config.toml
arch = "crnn"
model = "self-supervised audio encoder (BEST-RQ)"
dataset = "simulated sounds of rotating machines with and without faults"
train_examples = 39062
n_mels = 80
hop_length = 160
input = "log_mel"
win_length = 512
codebook_size = 1024
mask_prob = 0.08
norm = "batchnorm"
hidden_act = "elu"
depths = [1, 2, 1]
kernel_size = 3
stem = "single"
widths = [128, 128, 128]
rnn_width = 256
rnn = "lstm"
bidirectional = true
rnn_residual = true
rnn_layers = 4
optimizer = "adamw"
learning_rate = 0.0016
beta1 = 0.9
beta2 = 0.99
eps = 1e-06
max_grad_norm = 0.5
ema_decay = 0.995
max_steps = 2200
batch_size = 64
epochs = 3.6
lr_schedule = "constant"
warmup_steps = 220
weight_decay = 0.1
Rows from block 3 of a small self-supervised audio encoder (BEST-RQ), named by matrix and row number. Each number is 500 + 40 x the weight over its row's rms, rounded and kept within 0 to 999. All counts start at 0. Numbers have three digits each.
After each channel's rows are labels from the 100 clips, of 14976, where the channel reaches its highest value: "responds to" is what is common among them. Only what is clearly more common there than usual is listed. The data: simulated sounds of rotating machines with and without faults. In brackets: how many of the 100.
# conv: width-3 conv, stride 2 (model.blocks.3.conv.weight, 128x128x3, each kernel summed), inputs 0-127

conv.97:489501490478511543449543545461536522460562539454505554488469479537463472448510514368468571492556474477523466529488463500473512458523500437504365522524516538476483492490509567503490520460451487404524484413485574488510509508456509451503526487508501488467542489436513497468480468561538480507526486645440539492532536457435541441485487460549514526522555488492564480476488504491457495511517
responds to: turbine (90)

conv.33:585514581446521463471503533562467515450519514426554523553446519538541424451498527482459469463461551598538486462507447480493472439502484506531542531520525496436448568485521530482493497522505423469461464542546460515482525562482442568462478509548459542485485521460477509511533501494472443493474499426516513523443493487542531497638408544463520506569506517514507486508524513480540491459462
responds to: turbine (85); speed: medium (61)

conv.118:505484486513414486483508541490514451536472433464492481529559491453476548464466498467425504553478500488495519544465535461463466533510428480507503391467474472532494484503446505522472488475469483503443486473422444446451477461501475517462486475433510504471385429470501477530413519549496447491456476479486544414471521516576502449484419466432471432435482506418478501483525456480489475442469
responds to: electric motor (41)

conv.43:520522492526480512505483495515544547458564463466502462406508497497520428443529517487504452495480444530438483462399492474463459466500521461501441504465473456492477504511463467477487546503429519465446411472501531485488506553515486438564482449501459524468500480492478518401518389429456505463500469539428538543481436477386421469436460529554507555498493505533493509484489510459470504560482
responds to: turbine (91); quiet level (59); thin (high-pass) (29)

conv.84:490461449489485523569494490549402428623494530446561480535492525512497511515534545507460482515523479474526530590483519495502460502471438491470556439504493483509594437449521555523456425450514539519513501521460501497451502449570503560526500534519486422456472562496499480582455548551489483551450494491523479537485488495572485527504472493467555386466475458491444477467470478495502462487512
responds to: electric motor (63)

conv.67:556513511522483480477454532522529566490561528489463386421529514486495591499553585520425444456491481535453533459462541489479454557463441485498488513430444458555514484529465479525435516475463467469436461480452469532496525487538467477507510438586499476433443538492499456424549436465469464441481459498465536542505462515452490475443454464511529519531527489516469579501453526483507482522501
responds to: turbine (57); rattle (45); thin (high-pass) (39); air leak (36)